Rows from block 3 of the image encoder of a small contrastive image-text model, named by matrix and row number. Rows with one number belong to one channel. Each number is 500 + 50 x the weight over its row's rms, rounded and kept within 0 to 999. All counts start at 0. Numbers have three digits each.
After each channel's rows are labels from the 100 images, of 14848, where the channel reaches its highest value: "top examples" is what is common among them. Only what is clearly more common there than usual is listed. The data: flat shapes of many kinds, plain or patterned, on busy backdrops. In brackets: how many of the 100.
# convs1: grouped (10 groups) 3x3 conv (encoder.blocks.3.convs.1.weight, 80x8x3x3), inputs within the group 0-7, a 3x3 kernel for each
# convs2: expand pointwise conv (encoder.blocks.3.convs.2.weight, 80x80x1x1, transposed), outputs 0-79

convs1.50:441515427446584492466514450459448481505479449496560465474493498469472589499592568484540563588449397578429451478540484524478511501495500564574477460448654476580551526579578536467471500521529492518472520493455489459422
convs2.50:486502456496486554478539500500525456621530558384494493514525524448527463500503520571548473490439617456512521559507538522462565395524528539477439501493527506474546492570461505474549513456510579449524440631519538530575525496440550596516485653
top examples: green shape (69); flower (58); largest shape: flower (29); its colour: green (28)

convs1.57:479477551493493493601508397486503555545450475473397505500488545470420448457488464461553455512568539447585465533513519443502475504498566444453422544477370572475499506489519555573611441568512500425464505471438528536420
convs2.57:481559444519495467503536507443517447521444452442371532500569507518498509307594482524463511524441504500529473499543574558502518547479480511487511475445661502514436470477432507493474517513437557477567527590472534546468526519434539478566564495
top examples: green shape (62); red shape (57)

convs1.39:517523518525502460503409550450513500431438494447554586507540453565567449465489500493437411563426491568591584494480474472478521526530499515438541411509565482508459513502483535502448492433535472424484456442617583626528
convs2.39:548445558640484513479466509387506461462546522446477431564533531571526458487495498463543522538479629580541537500527559473554543416507535464430529542496501539497482473547580549574529525564590579583511544474513519452489535426478515539573528564
top examples: circle (46); red shape (45); largest shape: circle (26); its colour: orange (26)

convs1.31:366369533452273571568635535444461498539497488455502478537404481560510430503513504509458489517475482538499501544484466500479481446478517490499513493493539539502487524478483491484518501477465518578473460554477491497486
convs2.31:517600499493563423452456378514507453562504465514449489543484621528586427517490397450559505533476447517473564510437439481430621514470452534515445449534477471527423474530493487500483522496485465465438480457542434609535548497497426513443455546
top examples: yellow shape (58); orange shape (45); frame (31)

convs1.2:387493525486469566535498546525573489496598597562539542504531538514517554512525533500506466515506535598523522482493514368396533508512491543494471436428449459466459508590501523602603574582573502491502500445517439502520
convs2.2:479520469514513465469405548539478513542513530615588508621527460448423527576517489454520474499556496466462489505565473554431513479392518500588506562452529516463531582530535519552474518512510454514563508407539521512542550431533509542566419646
top examples: purple shape (100); its colour: purple (46)

convs1.0:482500480519586537497599544518513449531617523536544550497515524472531543507549501512508496394499459470477480500486587522392539550509492534519505522472488532431531502435482499549419507466467474370471437387375433421463
convs2.0:492409576591604454530540439518500434397501552499522517493538566504519597409589530461525492521436476475459501531550406583426482518493562518511513587493485476482474495612431498502426466482538538463488508474531528527472498473583544463582509413
top examples: purple shape (99); its colour: purple (34)

convs1.36:485473461438558459462509456468466458479594381529611410504465468520505487499509563402404459506563464458424437507503505578513595458530499487636469564563460514455466489483488505498506475489484434464522526520464565436442
convs2.36:555526458554464485470484468363545471440547525456462497504530521466511490504518441505571432505425526529518543504572505493523544422488581528484458584564497447551536468432496444477545491533443476404493505486448594462580550658465542430532562439
top examples: blue shape (48); count: five (44); circle (42)

convs1.32:518517516452576426419447498515563593486495469478523481494484459480488424421439469547379454547476423485400478516554592505419550549474477424503536423541505514478421550473485499519458504431533413439455444551444493450461
convs2.32:496476498593356531503547548447506429478497438460501487456459493412436508498587532469488403428478529442460433494462527472533543472540562488579538436525567461535525482520541503399596535465469460435550438560499496464415425484566524430527493538
top examples: red shape (44); ring (35); its colour: red (30); largest shape: ring (26)

convs1.24:510496484476467486462491463530522562480397452465470534565526528576566545502501515502513534471613529458535522410483478498373429477453467538531446552456482466477452485567506536649531513610591576503503488583546492553498
convs2.24:479454552524484554518556522581514465461502528582533455576444596489517510518566480508537469478534508544696473512564559494511555511503487505481513494503509467545542439600528470548527448577505445446353557551429535546551442461538540507505461475
top examples: pink shape (100); its colour: pink (49)

convs1.71:467412538526521480510522536474460477526520454513506491497481479487528499497441492527461533584532462525465452492534578462410399443467480484486481515528518530522521555503508549468475539463484555696579644408472456395463
convs2.71:521591387544582509594475500586474502419443505473530464500414478429533535472523510483532554491547518525531521431443589423633619529464446443521485534417453496601496499550522488525526552558481523499519489530453450454535530496457534525527450545
top examples: red shape (94); its colour: red (40)

convs1.77:454505533392479461534496435523460504565495466518473472473483386525509425441499538534595537616465540572450462435461468425583489440463453436486457457504471481458466536532499479540476456418481527468453649469422520511503
convs2.77:530443539563423535417422454500532411417536525513554484508528525460475563547513512517455463520572589541521428419488465464478526528497469473501470440505606489547419538494454576568610452438423495460515458524544467551555457592437561478534551531
top examples: white shape (50); blue shape (47); its colour: blue (26)

convs1.1:489415458419537513462464484568579533550433550523505578522463503500544508469465513465429505419510561506484521556538536597444607603661595520525519548496519562492538461520502469512482506489473555536491505467530546580560
convs2.1:511459479536487533454490599523497470452483486459559471467481483343407619463494477551522447455454561464403477580497531506507497483554514469565396432594430426522544457540532545426558496527499501477543582474477486522596473457480438488499515495
top examples: flower (56); red shape (45); largest shape: flower (26)

convs1.69:573458543517499485484442463427447538490449568516502471488480503520499568480513470509514490495536535484453460478415390417453420401416525465527574496524488486460536592504474484601514514547604547455471464376468435561421
convs2.69:468483523561569507535529487457489481538477535566536562519491614453431528546425454514524475485522515471544459536515455557353507511468595554451517462515478452485546546578561564512569502502397585554451491533539540586528472466495485383571573476
top examples: teal shape (97); its colour: teal (50)

convs1.79:540480517537524493549539562463470483593476485515572486487471488417456424476513511500518487516517525431468488488490507535409514562501493490509554496529610505597563469452430552363453524532541465472456434517460435351395
convs2.79:521479487500463477391564519500559454463442494494536491550477632451481519556400455548497560441603465500496404521487531560411505470499510530549476537468588490474565485537569444514462530501614508478555533440580547528575600554488466497524483446
top examples: its colour: brown (34); its colour: orange (31)

convs1.55:571499505473525447494489488488512487567578527474537505528456496416541571478589554456464559399507445545404496547471490487434504528498455422406563357395573527595575411485473492483469469469482500459527503495483483479487
convs2.55:493439447582465464503522475562541505467511549556466450502446530597524464457472499448446512553482398491566577519389457459502509496538543403562485464501514573510434529500569466587485494441430473468516503455510478516346552459502549596417501467
top examples: green shape (48); frame (44); ring (35)

convs1.53:465511449503564531444541520516498460454512497541531518466396509477551430513497538463406397436421461535490453512478516513462502509544483537564671542425536517382396529566511503435553509452444514449449498459457503513480
convs2.53:519446388520543486473524512491513416580435595538484499564528520435544524377525434559396501497377589509538485523410464479535488491518505481532553483490638558520558515458528516483471513471514414550501457507464555499479546540516555583463515498
top examples: green shape (77); count: five (39); ring (38)

convs1.49:516474551484461444544465504476484549512516516541464463472555494543574559476565504426467505530498475474477463535485481483487540485475513425542411547599644407592540582439492414583380427476496512468519459435507557509449
convs2.49:489499494481510633602485608516580488573492561536582471506521479605503600475454494495463470513409485526561531599496532488455650493523575497514438478533449520523505519502543571408479473511466508417474491503547507556512544487492499509488567434
top examples: green shape (55); count: five (43); ring (37); gear (33)

convs1.58:505481546463539525535567458522476541469469477509532479475518510533537537477496521520452472432671523443571433449452513479567532490562392493576501456475603478495582419480453444526406428394470522549544500425513508481481
convs2.58:592554487549466557491485557504497586522530500592435575531624468497577551536460526485541501461566435535453570512529534501488512507560470516567397537546549565483470491492481584634588455536490559504496556566513509494536525418532515518530590511
top examples: orange shape (69); ring (46); frame (31); its colour: orange (27)

convs1.21:469456406482469501359565585468481552474452508538486529493467444488438570374480614515518494576560508512495504517536473508545466457430437475434543476452533460518478465434422530577485480437505447448431494545529546574503
convs2.21:518521521491488506526555500441475536473549517498458513570495452473428490387574579548516526519529558530540476555558493448363534485509553490445527472434464512492508519444654558486488457600502587634517539525485444473470521449491524551576558467
top examples: circle (41)

convs1.29:485434476464562495434508412432458459481369524477578523549397470416487450529433453537482446515499444507439419486496464478447444522531561458416480432447557465579605515460495452437517496529498537535505556574490511546486
convs2.29:503523447532491483527487473452571565411518438525543581465511511479538472486465458571427474409442494481474454443488524480468455440488464473535506534619527471598400529453520494494587532534527487460523430361390521420522462485560515554471551571
top examples: white shape (100); its colour: white (30)

convs1.45:455500451426563487471558559425576546552542490548433399516459419492490482546549487417420480471506580566592512499533508503465508529471513418397480502550536485595497577555513528486422449435497546560519579494432511481490
convs2.45:527582445534510576482460490430418544544552510502478525420494445475555457534517519442431492525487548522496494509494562444533513393448500468493527509477406475531538614410558437517484551534463527537482472463622507566504422524464512634483410444
top examples: yellow shape (87); count: five (50)

convs1.23:437441434443488466535445429528526489514415467447488461528497559537394537556436479530558483505658521437555564527465555545475516515447470535527497497467463506511543520486454436571363505485453479472487470465449557611500
convs2.23:521443531494466446552524475541491414522450370537477526555496521601463523409539594396507491523395517463507489554503530410581550485460492540558443488545519545496465557447492526402453514456486396506506454472468492434422448444482532463486549557
top examples: blue shape (52); its colour: blue (34)

convs1.70:509554505541552555529478446452503552477573482485462399517526395570534394456475525508499502457498491436482512516495467482478491513501491526463540473552500483460446425520549540640546562382395544509410492408462519455575
convs2.70:525547643543496494534479492508529461422542559523482456440499403566621482527498522532487567532488472556526539551520557514547535549464627479442545577475556444494494561533440517527475525566515561515463472503490513539600415515518569588481561563
top examples: teal shape (100)

convs1.65:480534537527508521520474493509513530464512451488488495497483494478584501496518560494569386608628620487672617502501467489611529448562529520504535483484496498459477470495482457438454421446487466484473491573510505535476
convs2.65:455602547578432539516563527475404501442461508604472510523472531441575518498495444542478503522454534436577509481448498497490460543534592526558502679369534465479471498547467509497593492523487543477554481487425556552484498512513561483515497448
top examples: purple shape (79)

convs1.43:520479542474437439496418476534503536495483422472455552444523403538508499495371447519582533519430520521570540469457414480482482464466469454470469502475508538535550574543567565480600577516472467449481481458393430423421
convs2.43:484470618466536531493523504511504470523479534520430443531384620439488463537505501476491503444514478469615453567521493563421543569447494551561458508464426545484592472588486472504499544511524470475443630562590566513573500440515535520513494467
top examples: green shape (100); its colour: green (81); circle (33)

convs1.47:502536480427489568440416543472533545489492533489516527517463478461428489565527520496426463522419419551561488537597511498496607427494526467439474558451373544437421503534472461510479491526507509607529453451580447425559
convs2.47:431451499544493526616491445450473469441522456515409472526619587484478494489582509494483539484492534488633553518509546517550478481475493502474459477441523493494559577573461432511545520556503536494506517478370472455416535478455443389477460596
top examples: red shape (99); its colour: red (26)

convs1.60:549536384496537513501534575529500481449484539461508457493581567376593596433407427499546477476460449474576561495465533550492466537483436461532534418553543475428464494463509597501465509571522516570518483479524466433472
convs2.60:618419581482516494506606440461476467529490491477434464483478615534484518524501461464475551480449477579485580436522461475574449553499550508502469454446536540446444574501519594393492576508512547521562503458599541556458583481466520477502434449
top examples: orange shape (95); gear (41); count: five (39)

convs1.37:465397427554516360525643502551535473538539451505508504529501494477480523473450536584555534453381525435412474495483560486483506549477492614543505552501459534429420486440471518570456504527496511452515555495508470491448
convs2.37:573508436552538589570432533432555511615538522413513481521459594493570462460465493496498531555496548623565542484409463465417422500468541505501489552452495556478481411576562554494521514459473506478458413491513522487547463459470534538517597514
top examples: count: one (42)

convs1.66:493515510506486510526495500509466537492597543517496503530506438433531490448465454535492520521475495476539543564496564536501494522449420454450506566502497524528503533492480453377402483457439438469467480565685535616633
convs2.66:463548459518586554576430509601506510445461572503518468526566399496529515498415486529466600442494495479549534465546568489480565457415489487508603493463467513542554500525441511476492557493479485478521546482545494521548574624561403551497386549
top examples: red shape (82); flower (49); gear (34); its colour: red (28)

convs1.48:502448521394368449463460443482414544466418513517574490467494457493544558484559462438447428476511437429412427484523498522539529490521538482465424493558404424474473451509530437460456501500438562497487546462411506453450
convs2.48:473487506502522466473456461472480353555434456483484570476556479496445468452481418451480415387479486407506466464488553511448580478482459472531608498468434418519495505468446389482384568498470462461533464511529509495478456578525519435529438552
top examples: count: one (42)

convs1.64:542542516515567513477560528440488476452554477446407474523507529479488490534541527452475522458371499517354477513509437481413384488440460510471467477530476497487463473570504573543602536602555515507518485504580490612511
convs2.64:466563558495526592472519617577560513441533488541479529602517491487553442531483495643433487533485526558519517495486533605534507452489531542535561444564509416497538568467533487585515529533453474496468532493536549543539539572472618445587510479
top examples: teal shape (100); its colour: teal (31)

convs1.30:547442461539587446488519565471415462568532424492527546528583617484491463515465465511610576551433595443411494488533560501395595495427476488489481444488528502553532533489504542446543464435459467502514476453505543503468
convs2.30:537606475478501451581568417470465496598554510511458455396493526533510539483584514535530538535441537482538465509494530480454509493544593580555475475477526467536583501554448526482521533590435558498530490541570532478596529584433447548550466620
top examples: pink shape (62)

convs1.73:517474516380402426491424415602514511606432585594524548453440444379489427493462451462448494516536502500503494493510464516497481506434486534551583548389485522472522528495507548453509456490544565519501516454489503542498
convs2.73:555575555486506592432579597513423497456461451532612494536467528510467560504566451517578419412536558514481473449471457532472483509524517434519547435505441509496480539517501478447567514549584437423473513556497560531603561451478517486603454533
top examples: its colour: pink (25)

convs1.78:532551567440351521534540541501495516489435442537561442430470584433392400500497578517500458531411524523529525504468502562638492468430466517489519469415473483504463457466486496498444484464471524568540493442553465493529
convs2.78:561515481459437487499475535444414510454446407470484416447518576556541462534571589504556469564559467486465474458470471594523495431496510529596435452540451470624404574533569539476390526546495539471501471522474498410539523490454520542515501518
top examples: ring (35)